Weights of a small contrastive image-text model: encoder arch efficientnet, batches of 256.
Rows from block 6 of the image encoder of a small contrastive image-text model, named by matrix and row number. Rows with one number belong to one channel. Each number is 50 + 10 x the weight over its row's rms, rounded and kept within 0 to 99. All counts start at 0.
After each channel's rows are labels from the 100 images, of 14848, where the channel reaches its highest value: "strongest on" is what is common among them; "lies over" is the class under the peak. Only what is clearly more common there than usual is listed. The data: analogue clock faces.
# convs0: expand pointwise conv (encoder.blocks.6.convs.0.weight, 320x80x1x1), inputs 0-79
# convs1: depthwise 5x5 conv (encoder.blocks.6.convs.1.weight, 320x1x5x5), a 5x5 kernel
# convs2: project pointwise conv (encoder.blocks.6.convs.2.weight, 80x320x1x1, transposed), outputs 0-79

convs0.290:50 62 56 42 47 54 52 47 45 39 41 48 41 42 50 72 59 50 47 49 43 45 56 43 60 30 67 55 55 66 33 55 67 57 55 42 49 59 58 43 54 43 56 49 59 51 64 45 39 53 32 46 45 54 43 74 48 31 29 68 34 56 25 52 63 52 60 57 49 40 61 56 57 50 49 50 48 32 55 42
convs1.290:63 46 46 35 36 58 44 40 37 44 52 28 38 42 52 64 52 43 42 54 57 56 61 48 34
convs2.290:37 67 61 59 45 61 55 49 40 55 46 57 46 58 53 59 42 63 67 49 41 50 52 58 66 69 37 53 52 36 57 31 42 65 36 48 49 45 55 44 42 28 45 37 52 58 52 32 57 63 57 61 48 50 68 42 51 33 44 35 63 42 34 61 56 56 43 52 46 57 46 53 34 55 44 60 58 51 43 33
strongest on: four ticks; hour 2
lies over: backdrop

convs0.18:47 35 43 50 54 55 59 39 39 50 45 51 38 51 56 51 64 33 27 41 32 53 38 41 60 48 55 24 57 55 55 57 64 72 53 73 36 60 59 58 37 49 59 58 54 61 61 61 53 43 51 42 63 56 44 44 32 49 48 44 59 51 53 63 50 52 56 39 43 45 44 55 43 42 33 60 61 45 67 49
convs1.18:58 54 60 79 64 56 54 51 59 60 48 60 64 57 50 47 58 66 57 58 53 56 57 44 63
convs2.18:38 51 66 42 45 39 47 43 56 40 59 57 46 43 51 47 55 81 53 19 59 62 59 46 68 40 54 56 59 56 41 45 35 57 48 61 42 42 59 31 47 56 38 46 60 49 36 43 45 42 45 54 55 59 43 43 60 46 35 43 51 54 53 59 63 64 64 40 49 47 35 59 58 51 68 57 38 61 43 49
strongest on: hour 3; minute hand past 10; minutes: 50 to 54; hour 10
lies over: face

convs0.292:34 45 59 49 50 50 63 50 62 45 42 62 30 50 39 56 27 56 50 39 43 47 61 53 39 53 63 45 67 63 47 48 51 52 66 48 37 33 50 44 68 36 56 55 42 37 40 45 45 35 42 48 54 70 40 61 43 65 49 44 56 45 57 52 58 55 60 49 49 72 47 43 67 58 36 51 44 63 45 65
convs1.292:34 45 61 57 37 46 49 65 60 59 61 58 47 44 61 49 66 47 44 46 35 68 62 42 41
convs2.292:49 47 53 41 64 51 47 52 47 49 47 54 43 53 34 54 69 28 62 65 64 41 45 53 47 48 49 40 50 59 56 46 62 42 50 48 62 51 57 60 44 56 47 47 57 40 59 82 46 42 47 47 44 29 31 48 50 71 64 54 50 53 66 52 47 55 46 37 30 52 69 33 37 43 47 57 63 44 47 52
strongest on: minute hand past 6; minutes: 30 to 34; hour 12
lies over: face

convs0.101:40 57 50 53 56 61 61 43 50 51 42 64 46 48 49 54 59 39 35 53 45 48 53 66 56 54 63 30 62 59 57 59 60 45 44 46 43 46 72 55 28 48 35 48 35 45 66 69 46 38 49 30 68 59 50 45 37 52 45 45 53 52 69 58 48 55 49 71 49 51 52 43 46 33 37 55 44 46 65 36
convs1.101:49 30 49 55 62 50 50 61 63 60 66 57 48 69 43 64 39 46 53 46 41 33 56 44 44
convs2.101:37 51 50 42 62 45 37 33 53 53 61 59 41 56 61 35 55 48 46 35 63 62 73 76 44 35 35 26 62 54 55 49 44 44 58 42 54 37 65 49 43 57 36 42 56 39 50 50 54 60 60 49 57 58 51 52 61 51 43 41 37 50 49 56 69 57 70 51 37 54 42 65 47 43 49 43 49 55 55 42
strongest on: minute hand past 8; minutes: 40 to 44; hour 8
lies over: minute hand

convs0.208:60 60 31 41 61 55 40 40 52 36 60 41 50 50 49 52 49 48 58 55 60 66 49 54 60 45 32 56 44 59 34 47 36 63 64 71 56 51 62 50 40 62 47 72 56 49 55 72 51 50 28 30 53 50 47 52 51 53 53 58 57 42 57 56 47 31 48 57 34 32 41 63 50 55 50 38 48 40 39 56
convs1.208:49 31 48 59 60 40 55 64 59 36 45 52 49 23 52 47 47 36 56 61 46 44 55 62 49
convs2.208:72 58 40 52 31 48 36 60 47 48 41 61 60 50 57 47 45 48 56 42 47 51 54 57 48 41 35 48 27 57 41 46 46 57 61 41 60 52 32 30 43 51 52 64 58 51 44 56 62 33 52 29 41 71 50 58 54 53 39 29 43 46 54 55 51 55 60 55 63 55 34 40 62 57 46 66 56 66 53 47
strongest on: minute hand past 8; minutes: 40 to 44; hour 12
lies over: minute hand

convs0.179:50 28 45 42 53 39 47 58 53 69 66 57 51 57 41 37 55 44 52 41 52 48 40 39 50 56 48 47 40 53 56 49 47 59 31 46 50 58 69 72 53 25 29 57 55 56 48 54 66 49 58 68 54 46 47 59 48 56 62 42 65 68 54 45 50 40 61 45 34 40 46 37 53 58 44 52 42 48 30 64
convs1.179:43 53 48 37 55 40 54 49 40 60 38 62 56 32 51 34 55 60 42 38 29 40 53 53 41
convs2.179:35 59 50 51 54 57 38 74 56 33 56 52 52 41 62 44 57 54 57 51 43 53 46 35 50 42 49 41 43 62 36 35 41 58 58 57 43 49 66 41 34 44 51 64 48 39 55 58 38 39 31 64 50 59 36 63 43 61 41 73 47 50 58 50 63 62 40 46 46 45 36 44 45 61 50 65 54 44 62 69
strongest on: minute hand past 10; minutes: 50 to 54
lies over: face

convs0.130:49 38 46 52 66 45 53 42 59 62 47 28 68 36 54 51 72 43 29 49 63 49 51 57 51 54 45 49 48 53 57 43 44 28 46 41 49 41 46 53 42 54 47 46 53 56 40 49 47 45 50 55 46 57 48 65 50 43 65 62 43 31 90 64 41 42 47 54 39 56 37 52 52 56 57 43 52 53 44 68
convs1.130:30 47 63 51 43 55 53 49 52 56 58 73 48 40 62 26 49 44 43 41 51 47 42 53 37
convs2.130:35 47 60 44 46 46 55 51 38 39 50 49 39 65 43 58 48 43 60 56 57 56 41 44 76 69 57 52 49 43 44 34 56 58 46 43 41 42 74 37 52 50 54 38 47 50 56 33 45 48 45 44 48 66 49 46 26 56 38 53 65 54 48 65 62 54 60 61 59 54 51 62 53 45 33 73 40 44 63 42
strongest on: dark face
lies over: face

convs0.309:34 54 50 52 69 56 56 58 66 40 53 54 40 40 44 43 51 17 49 67 58 36 45 53 45 46 55 50 74 51 62 61 40 42 48 37 49 48 41 33 52 55 58 51 36 45 59 33 48 52 47 54 42 52 49 51 42 64 64 42 60 59 54 38 39 50 31 48 57 51 72 49 41 47 50 41 69 54 55 50
convs1.309:33 56 58 50 60 33 60 55 50 65 40 55 57 55 61 38 54 53 55 58 24 52 56 52 56
convs2.309:63 29 48 53 55 49 47 47 53 40 50 47 46 38 65 54 30 68 55 51 53 60 44 53 32 32 54 56 56 56 43 59 22 51 66 56 60 43 42 37 52 59 40 38 46 49 62 35 63 70 55 52 60 37 51 54 61 41 60 52 53 47 48 40 48 45 53 47 62 23 42 61 53 54 47 50 50 49 44 67
strongest on: dark face
lies over: backdrop

convs0.23:33 69 51 52 51 46 53 57 54 44 47 61 39 42 54 56 58 36 38 60 37 46 42 55 51 58 35 60 68 76 69 43 44 55 45 56 49 48 56 60 43 51 62 62 45 50 47 51 38 49 34 47 36 49 33 41 29 54 62 46 70 52 37 45 54 35 51 41 45 47 60 45 45 51 29 48 61 66 55 60
convs1.23:43 59 66 49 61 32 53 55 35 49 36 56 49 46 57 42 54 49 44 71 48 49 42 48 72
convs2.23:49 43 58 56 52 46 47 62 55 64 49 59 45 34 58 44 42 54 49 52 50 47 55 38 43 22 72 53 66 49 43 51 44 48 56 49 82 43 53 49 51 53 34 40 47 50 47 48 68 54 46 58 53 22 41 57 56 58 59 48 42 59 57 47 50 37 43 55 38 43 59 30 57 40 38 51 69 50 41 62
strongest on: hour 3
lies over: face

convs0.48:45 48 62 60 52 80 42 59 49 48 56 64 43 64 59 48 52 34 65 68 51 37 55 39 50 63 58 37 59 50 49 57 49 37 56 46 39 40 42 66 43 48 52 58 38 32 51 40 35 52 48 50 47 53 52 26 45 49 68 40 64 42 67 47 39 54 41 57 52 54 66 43 36 40 39 47 62 46 56 50
convs1.48:53 41 41 40 46 41 25 38 37 45 48 41 42 40 39 43 43 50 34 32 46 45 48 42 49
convs2.48:43 44 60 36 38 47 51 61 50 44 53 60 55 61 50 27 49 65 67 32 62 58 72 53 44 77 56 48 52 41 51 39 38 51 42 69 56 58 54 51 46 59 53 35 54 35 52 48 47 35 58 48 44 66 65 47 58 43 51 42 45 58 63 51 33 35 61 45 64 49 42 58 59 37 47 47 40 55 47 53
strongest on: minute hand past 8; minutes: 40 to 44; hour 6
lies over: face

convs0.123:45 35 62 60 24 51 59 50 51 58 43 40 49 47 55 44 66 50 44 36 64 41 46 38 60 57 55 44 51 73 59 49 51 34 36 48 46 45 66 57 59 29 51 47 41 56 37 49 41 52 48 58 53 53 60 58 57 69 68 49 33 50 45 40 57 36 52 45 37 72 56 40 39 56 48 57 46 57 67 47
convs1.123:41 45 62 49 37 54 43 60 59 45 59 30 38 40 52 34 43 37 43 56 32 56 44 62 50
convs2.123:59 34 64 55 52 36 37 35 44 66 66 54 50 65 36 47 39 33 64 56 56 73 48 70 45 54 55 44 57 62 51 39 50 42 46 62 49 58 60 56 49 64 31 39 53 51 57 59 44 64 61 34 41 41 48 44 37 40 59 52 60 39 48 57 56 57 51 62 52 50 43 45 41 50 30 50 45 54 40 65
strongest on: minute hand past 10; minutes: 50 to 54
lies over: minute hand

convs0.300:32 62 53 38 49 58 45 48 45 43 67 36 33 41 37 68 62 64 28 46 51 45 52 49 58 42 41 60 64 47 54 57 38 58 26 58 48 56 47 45 67 72 45 43 60 58 47 55 40 55 51 63 39 56 42 62 57 54 41 50 62 45 66 48 50 46 51 47 49 49 51 51 38 59 66 25 56 50 45 41
convs1.300:60 62 57 47 42 35 36 53 49 43 52 38 41 43 37 39 44 51 36 32 44 57 65 64 48
convs2.300:59 49 72 59 41 48 47 66 33 34 34 54 30 50 64 50 53 77 49 35 31 64 46 36 45 52 52 47 49 47 40 54 28 52 64 61 56 44 51 38 38 47 42 44 55 49 56 48 63 42 46 46 63 54 39 47 64 49 45 40 46 45 60 61 55 51 57 45 66 50 47 51 54 60 44 73 43 46 43 46
strongest on: minute hand past 2; minutes: 10 to 14
lies over: face

convs0.36:57 50 31 61 60 52 54 52 38 66 43 52 38 51 52 42 60 51 44 42 41 48 48 55 43 33 65 32 43 64 35 63 57 70 59 53 43 65 50 49 33 66 61 42 54 49 57 56 59 43 55 44 52 55 57 30 49 49 44 40 52 36 65 60 43 55 54 45 60 38 53 58 33 40 46 44 63 41 75 44
convs1.36:61 60 35 46 25 64 53 39 59 45 61 54 58 55 46 48 54 49 41 35 49 35 52 61 59
convs2.36:47 58 44 54 48 51 54 61 49 55 43 53 49 43 53 46 40 58 57 58 52 50 51 37 34 42 58 50 52 42 52 33 30 39 62 54 86 55 36 38 48 48 56 38 43 47 70 39 65 60 48 61 45 34 42 50 53 50 57 43 47 36 57 37 47 52 44 68 58 46 76 47 61 39 46 55 61 64 35 56
strongest on: hour 3
lies over: face

convs0.276:41 60 44 64 60 37 41 24 52 48 40 56 35 46 51 38 53 40 34 51 47 57 52 41 32 39 52 48 64 58 56 60 52 61 52 66 58 46 50 42 38 51 51 38 45 58 41 52 79 45 38 41 58 43 47 44 53 68 53 39 55 52 52 49 47 39 57 39 54 48 59 64 35 53 51 53 77 53 59 66
convs1.276:57 46 65 56 38 71 46 63 72 47 63 45 55 57 46 58 47 53 53 46 59 54 47 37 34
convs2.276:34 68 59 49 41 41 57 68 66 55 54 59 58 53 54 48 35 47 36 58 57 54 52 36 33 62 35 48 60 62 61 62 32 45 61 37 64 46 52 59 61 53 56 69 42 31 56 33 48 54 51 48 46 49 46 46 35 40 50 62 47 28 63 30 37 48 46 53 46 52 52 53 56 51 50 40 50 63 46 43
strongest on: minute hand past 2; minutes: 10 to 14; hour 9; hour 2
lies over: face

convs0.295:64 63 46 56 52 48 42 36 49 53 43 52 54 40 50 52 44 38 59 54 55 66 43 53 41 55 45 51 30 34 38 43 35 50 71 56 66 48 38 58 59 58 62 50 56 60 53 48 60 38 40 37 29 46 66 57 61 32 40 64 36 55 27 50 50 44 45 51 65 44 59 59 56 52 68 37 58 47 43 50
convs1.295:41 58 55 44 43 56 65 59 34 35 44 42 25 40 62 43 55 58 55 53 45 54 58 38 45
convs2.295:39 55 33 50 34 48 58 56 56 55 35 48 57 37 50 53 49 63 38 54 52 58 45 61 49 50 41 34 34 41 60 57 46 53 47 55 57 29 54 47 52 44 52 53 56 45 44 59 53 57 46 56 70 51 42 46 43 51 24 62 53 41 57 39 83 47 49 75 39 45 47 55 46 44 69 59 51 57 65 42
strongest on: minute hand past 8; minutes: 40 to 44
lies over: minute hand

convs0.251:43 54 49 54 49 59 51 48 30 54 39 57 31 60 57 49 54 45 41 47 28 52 46 46 57 57 54 27 58 61 50 56 53 66 58 62 43 60 56 59 27 55 53 51 49 53 61 54 53 35 51 38 66 69 50 35 36 52 63 36 61 40 52 70 51 51 54 42 43 49 55 54 40 35 36 55 61 45 69 45
convs1.251:55 56 65 64 66 57 41 42 49 58 64 52 62 63 49 47 52 61 44 66 55 52 58 48 72
convs2.251:35 48 50 49 45 54 47 56 70 49 43 64 54 57 44 33 40 71 72 31 55 66 60 47 53 55 52 45 38 35 54 42 46 39 46 70 49 36 53 30 30 46 57 44 59 31 52 45 55 49 52 54 54 59 60 38 48 42 46 39 45 56 59 52 49 43 65 50 50 66 43 57 63 45 46 61 60 70 47 53
strongest on: minute hand past 2; minutes: 10 to 14; hour 3; minute hand past 3
lies over: face

convs0.138:56 61 42 56 47 47 46 44 48 45 38 35 45 52 55 41 37 49 37 52 44 63 43 37 51 61 44 44 44 53 55 40 37 44 56 69 57 62 52 47 27 57 63 65 60 51 39 44 54 58 43 45 46 57 60 46 32 82 45 45 40 54 61 50 62 59 51 52 37 54 54 55 33 36 56 70 51 44 73 61
convs1.138:52 68 56 54 78 43 46 36 33 54 49 53 54 49 62 53 53 61 56 62 48 46 50 34 50
convs2.138:42 35 67 42 64 51 49 69 59 47 49 73 36 35 58 54 45 46 56 42 49 45 55 28 60 47 55 51 65 50 25 53 44 38 65 49 53 38 72 47 45 55 47 42 50 48 49 39 44 51 46 60 49 53 28 49 39 41 45 56 53 64 61 49 55 50 46 49 62 43 33 45 57 48 68 60 56 47 32 38
strongest on: minute hand past 10; minutes: 50 to 54
lies over: face

convs0.264:37 51 51 36 55 46 62 65 73 43 55 58 46 55 36 39 53 60 48 43 44 60 53 58 56 46 45 55 56 54 56 45 42 52 37 46 66 55 60 32 50 49 73 68 45 50 57 52 66 37 49 54 45 39 49 48 37 57 53 43 55 58 55 41 47 31 52 49 50 36 38 41 64 69 34 39 39 78 56 54
convs1.264:41 43 59 52 49 36 47 47 30 28 62 42 33 38 51 59 55 54 51 60 63 59 54 59 51
convs2.264:68 54 45 54 42 53 39 50 38 51 28 47 44 57 59 61 37 51 44 48 45 51 51 62 52 49 52 57 58 47 40 42 56 56 74 27 41 44 40 43 39 59 64 55 54 43 70 51 58 51 66 43 60 61 44 55 59 46 45 39 49 57 40 64 35 41 60 45 64 46 32 55 67 49 40 60 39 38 29 43
strongest on: minute hand past 9; minutes: 45 to 49; hour 6
lies over: minute hand

convs0.316:35 51 56 54 21 50 47 71 72 51 53 54 42 41 42 43 49 50 46 39 50 68 42 57 61 60 45 42 55 43 53 40 47 59 43 57 49 47 59 60 38 52 62 55 44 60 39 53 58 49 66 64 55 58 41 43 27 58 57 56 49 52 32 54 43 51 51 51 55 57 30 29 59 46 45 54 42 64 72 52
convs1.316:52 51 49 47 35 67 65 58 64 61 48 50 53 50 49 33 38 35 41 56 52 58 64 67 60
convs2.316:66 43 45 63 36 44 63 29 24 50 60 56 53 58 40 51 39 37 45 56 53 40 48 38 21 41 67 52 39 70 42 61 64 64 46 63 46 64 36 48 60 54 72 47 61 46 52 44 53 57 44 40 44 39 48 58 51 41 48 48 56 47 49 50 50 54 43 55 55 55 63 57 57 39 60 41 44 53 46 57
strongest on: dark face; minute hand past 10; minutes: 50 to 54; hour: 10
lies over: minute hand

convs0.8:43 49 39 56 44 42 39 54 39 43 51 57 55 61 46 51 56 58 68 42 58 42 60 70 50 57 54 57 60 49 48 50 46 50 56 36 42 40 43 52 59 42 52 64 34 40 41 48 46 53 61 50 53 43 67 37 47 45 50 55 36 48 49 54 36 44 61 48 73 41 53 56 78 55 44 55 31 57 13 54
convs1.8:36 37 43 43 39 45 46 45 35 47 47 39 37 56 60 36 37 41 67 64 43 51 37 51 45
convs2.8:43 45 57 58 48 44 57 47 44 39 53 43 73 42 53 39 51 61 67 28 51 57 61 42 44 48 60 50 48 57 36 64 35 45 54 68 56 57 47 45 36 68 51 53 46 37 62 45 44 27 43 41 51 49 55 33 64 48 65 41 38 46 69 46 37 61 56 47 55 41 43 47 60 49 55 69 43 57 58 68
strongest on: minute hand past 2; minutes: 10 to 14
lies over: minute hand

convs0.129:63 60 39 49 61 43 44 58 54 33 33 57 51 61 59 45 46 52 53 58 50 66 58 61 50 57 43 48 47 41 40 61 61 37 63 48 40 42 34 60 53 45 42 67 52 43 40 57 51 47 50 35 36 50 57 59 48 44 35 43 38 40 48 61 48 33 25 63 62 51 29 61 63 54 61 44 57 60 32 60
convs1.129:33 44 57 56 46 53 66 61 42 39 56 68 44 35 48 48 44 34 47 63 41 40 51 59 61
convs2.129:29 30 67 43 44 57 62 48 62 50 49 40 46 48 40 39 60 43 65 52 54 66 44 42 60 51 57 35 59 41 57 48 34 43 36 65 62 62 52 52 46 56 69 38 54 53 36 45 44 36 51 55 36 53 66 29 61 50 41 52 41 56 54 53 63 55 59 38 55 66 56 50 51 52 41 56 55 51 74 48
strongest on: minute hand past 2; minutes: 10 to 14; square case
lies over: case

convs0.41:29 57 38 45 60 51 53 44 49 49 32 40 59 40 57 39 65 53 43 54 34 48 49 53 47 59 53 56 46 72 63 54 48 40 48 49 50 66 45 29 29 62 63 48 52 51 61 50 40 44 31 53 69 56 45 40 40 52 43 52 42 39 46 64 66 44 51 52 49 44 64 53 55 46 28 62 56 51 73 56
convs1.41:37 58 38 45 44 43 61 48 44 46 55 40 44 64 53 65 35 63 63 61 61 40 37 42 61
convs2.41:47 38 48 41 54 48 47 65 59 65 53 47 44 62 48 36 51 58 39 42 57 75 61 63 57 62 46 36 57 55 58 66 59 34 55 57 58 63 60 60 40 62 48 37 42 49 54 52 26 46 63 41 32 57 53 50 56 50 42 40 49 66 58 52 64 54 58 38 43 52 34 58 34 51 44 34 37 45 60 58
strongest on: dark face; hour 6; minute hand past 3; minutes: 15 to 19
lies over: face

convs0.275:45 39 44 53 43 44 55 43 44 51 40 36 51 42 50 58 67 53 47 33 43 48 66 49 55 30 46 43 63 63 52 51 60 48 52 55 53 75 40 53 63 57 44 58 54 56 45 65 25 62 62 35 72 30 47 52 58 43 49 48 35 62 34 57 50 65 40 57 61 39 32 47 48 56 55 45 55 49 55 38
convs1.275:41 36 38 44 50 38 33 37 36 46 46 46 52 47 51 63 63 69 62 55 58 58 56 54 40
convs2.275:48 46 44 67 46 45 38 46 37 51 63 64 46 70 62 51 47 74 50 65 48 60 44 43 58 55 45 45 34 48 34 45 51 50 51 50 37 42 61 39 41 43 36 50 67 47 55 55 71 65 52 53 52 46 53 35 42 64 34 41 48 44 37 62 61 68 55 36 45 44 44 49 27 48 44 60 51 40 41 48
strongest on: four ticks; hour 1
lies over: face

convs0.272:39 47 48 56 53 61 39 40 62 53 49 71 54 49 47 40 38 30 63 56 65 39 51 46 39 54 55 32 47 60 47 59 59 38 53 52 38 42 52 51 36 36 51 47 39 43 44 40 47 51 39 66 61 61 34 40 44 63 63 30 52 45 66 45 55 45 57 69 39 55 74 50 45 43 49 49 67 57 57 45
convs1.272:64 66 65 67 57 65 59 55 60 57 58 51 45 51 60 54 52 51 49 65 65 57 58 59 61
convs2.272:40 65 36 56 45 52 45 50 57 46 42 56 58 62 46 49 42 36 67 57 63 35 62 48 43 61 35 44 46 36 64 54 46 42 57 43 51 41 36 52 42 40 68 45 40 31 56 39 57 54 59 57 41 53 56 44 46 46 64 47 53 33 64 48 31 37 55 59 32 65 64 62 62 40 45 52 66 64 49 50
strongest on: four ticks
lies over: backdrop

convs0.313:44 61 61 44 49 56 30 63 66 39 54 47 30 42 41 49 52 39 41 48 48 65 62 45 48 67 55 56 85 45 46 61 48 57 54 60 46 37 42 67 46 60 50 37 29 51 44 51 44 55 62 39 52 59 38 48 48 49 54 54 62 52 63 46 29 53 51 37 57 50 43 33 55 52 35 54 41 51 54 57
convs1.313:38 50 55 62 42 51 34 36 41 57 56 53 46 52 29 49 47 69 62 42 40 32 49 46 48
convs2.313:52 38 52 43 46 57 38 56 44 50 40 57 35 42 52 56 39 48 47 29 41 48 56 54 55 46 56 61 75 62 31 56 40 55 64 59 57 36 63 37 49 59 43 41 59 53 46 56 47 46 41 41 61 59 46 40 68 44 63 43 52 64 44 62 51 34 57 31 58 64 25 59 62 57 46 56 47 62 42 54
strongest on: dark face; hour 3
lies over: face

convs0.218:37 44 44 34 68 37 39 57 48 59 47 47 56 31 42 53 67 53 55 42 64 54 53 55 46 44 56 45 58 49 42 52 56 58 53 49 49 50 75 51 46 60 35 36 38 60 37 50 56 41 66 53 45 60 44 63 44 42 39 62 41 46 75 52 49 29 60 71 48 42 36 62 55 69 50 51 48 46 42 57
convs1.218:50 51 45 54 48 36 39 34 54 62 44 38 28 50 64 61 57 35 50 41 47 52 37 42 39
convs2.218:39 39 44 41 55 55 60 44 37 64 56 45 50 66 43 40 43 69 49 55 61 60 51 76 53 52 52 52 53 53 37 48 48 38 40 47 44 43 74 42 62 60 47 30 50 56 42 33 64 53 54 47 53 50 71 44 29 55 45 58 47 38 61 54 58 63 49 51 52 67 48 56 55 28 43 53 32 44 53 47
strongest on: minute hand past 10; minutes: 50 to 54; minute hand past 11; minutes: 55 to 59
lies over: minute hand

convs0.140:55 49 50 44 47 54 64 56 41 50 32 44 50 56 68 56 49 67 32 36 41 43 55 60 61 38 58 65 56 47 61 53 67 54 53 32 21 41 57 45 64 35 48 51 43 53 60 41 50 68 50 49 59 38 50 64 54 55 44 41 49 45 39 70 71 29 61 60 46 55 55 49 50 48 44 52 46 53 47 42
convs1.140:56 50 53 47 31 65 57 57 40 45 76 49 52 62 57 59 40 53 62 49 47 39 41 61 41
convs2.140:39 26 59 49 60 65 52 44 62 41 68 52 36 61 48 49 58 45 69 60 60 55 24 34 52 45 32 43 45 59 33 51 36 41 51 69 61 59 60 54 32 59 50 46 54 49 48 51 61 48 51 62 41 59 52 57 43 42 66 45 59 46 67 47 47 45 49 53 53 43 46 49 42 52 62 42 57 50 30 57
strongest on: minute hand past 6; minutes: 30 to 34
lies over: face

convs0.225:56 38 59 69 75 73 53 47 48 41 57 51 48 56 47 63 55 45 69 57 56 34 37 46 65 51 58 50 49 48 31 62 56 37 48 39 28 40 36 55 42 64 43 46 53 54 46 46 38 52 46 55 50 55 43 47 44 36 49 37 56 50 63 48 56 64 54 67 49 50 48 49 47 24 48 60 58 35 43 58
convs1.225:37 56 57 71 54 41 39 39 57 49 39 38 45 44 44 40 49 60 43 52 41 64 46 33 66
convs2.225:72 51 46 50 45 64 54 49 53 52 41 43 45 61 55 47 54 57 34 39 52 38 69 47 66 69 59 46 35 41 57 64 49 44 47 58 43 51 40 61 60 40 39 47 58 51 54 29 44 45 54 57 49 57 61 53 73 46 38 26 37 55 58 50 38 50 57 39 36 64 53 60 42 38 58 53 69 40 51 43
strongest on: minute hand past 10; minutes: 50 to 54
lies over: minute hand

convs0.299:36 62 29 57 54 54 41 31 70 44 47 66 41 47 59 38 39 35 43 50 32 65 49 47 36 44 50 67 53 55 57 63 42 42 71 69 47 42 61 43 32 57 49 55 37 42 53 61 56 52 39 35 48 53 54 40 54 62 62 53 58 48 52 48 59 40 48 50 53 57 53 60 54 56 47 50 48 68 64 60
convs1.299:42 42 49 45 41 39 54 42 45 63 35 68 34 47 70 44 64 42 53 58 50 47 60 63 51
convs2.299:46 43 52 45 53 45 56 56 47 51 53 54 50 47 48 56 55 48 58 60 51 24 48 44 46 51 55 53 47 47 50 59 62 49 38 36 56 51 31 53 55 36 54 42 37 46 40 50 60 51 47 65 47 57 47 69 70 51 39 36 48 75 46 61 55 37 44 46 62 26 63 33 46 37 73 57 64 46 33 38
strongest on: minute hand past 9; minutes: 45 to 49
lies over: face

convs0.244:50 48 40 61 46 52 58 45 45 48 35 44 38 48 57 56 49 63 37 53 16 66 49 48 46 54 51 42 48 46 61 52 48 42 61 68 53 59 61 57 41 60 52 59 36 46 65 59 40 48 43 31 64 56 57 32 51 55 54 42 61 36 52 50 54 61 46 38 40 55 47 43 37 43 33 53 51 46 81 48
convs1.244:46 67 59 53 55 54 46 36 53 63 53 54 50 39 59 43 54 55 32 57 45 42 55 41 79
convs2.244:36 37 74 48 55 38 43 57 60 69 66 67 49 45 60 42 53 49 54 41 57 43 52 40 56 44 52 54 56 55 46 31 51 36 43 53 63 36 64 46 49 58 48 33 45 48 54 51 49 56 54 54 36 45 42 50 44 42 54 66 32 65 41 34 62 45 47 46 75 37 38 37 52 51 63 54 63 51 36 57
strongest on: hour 3
lies over: face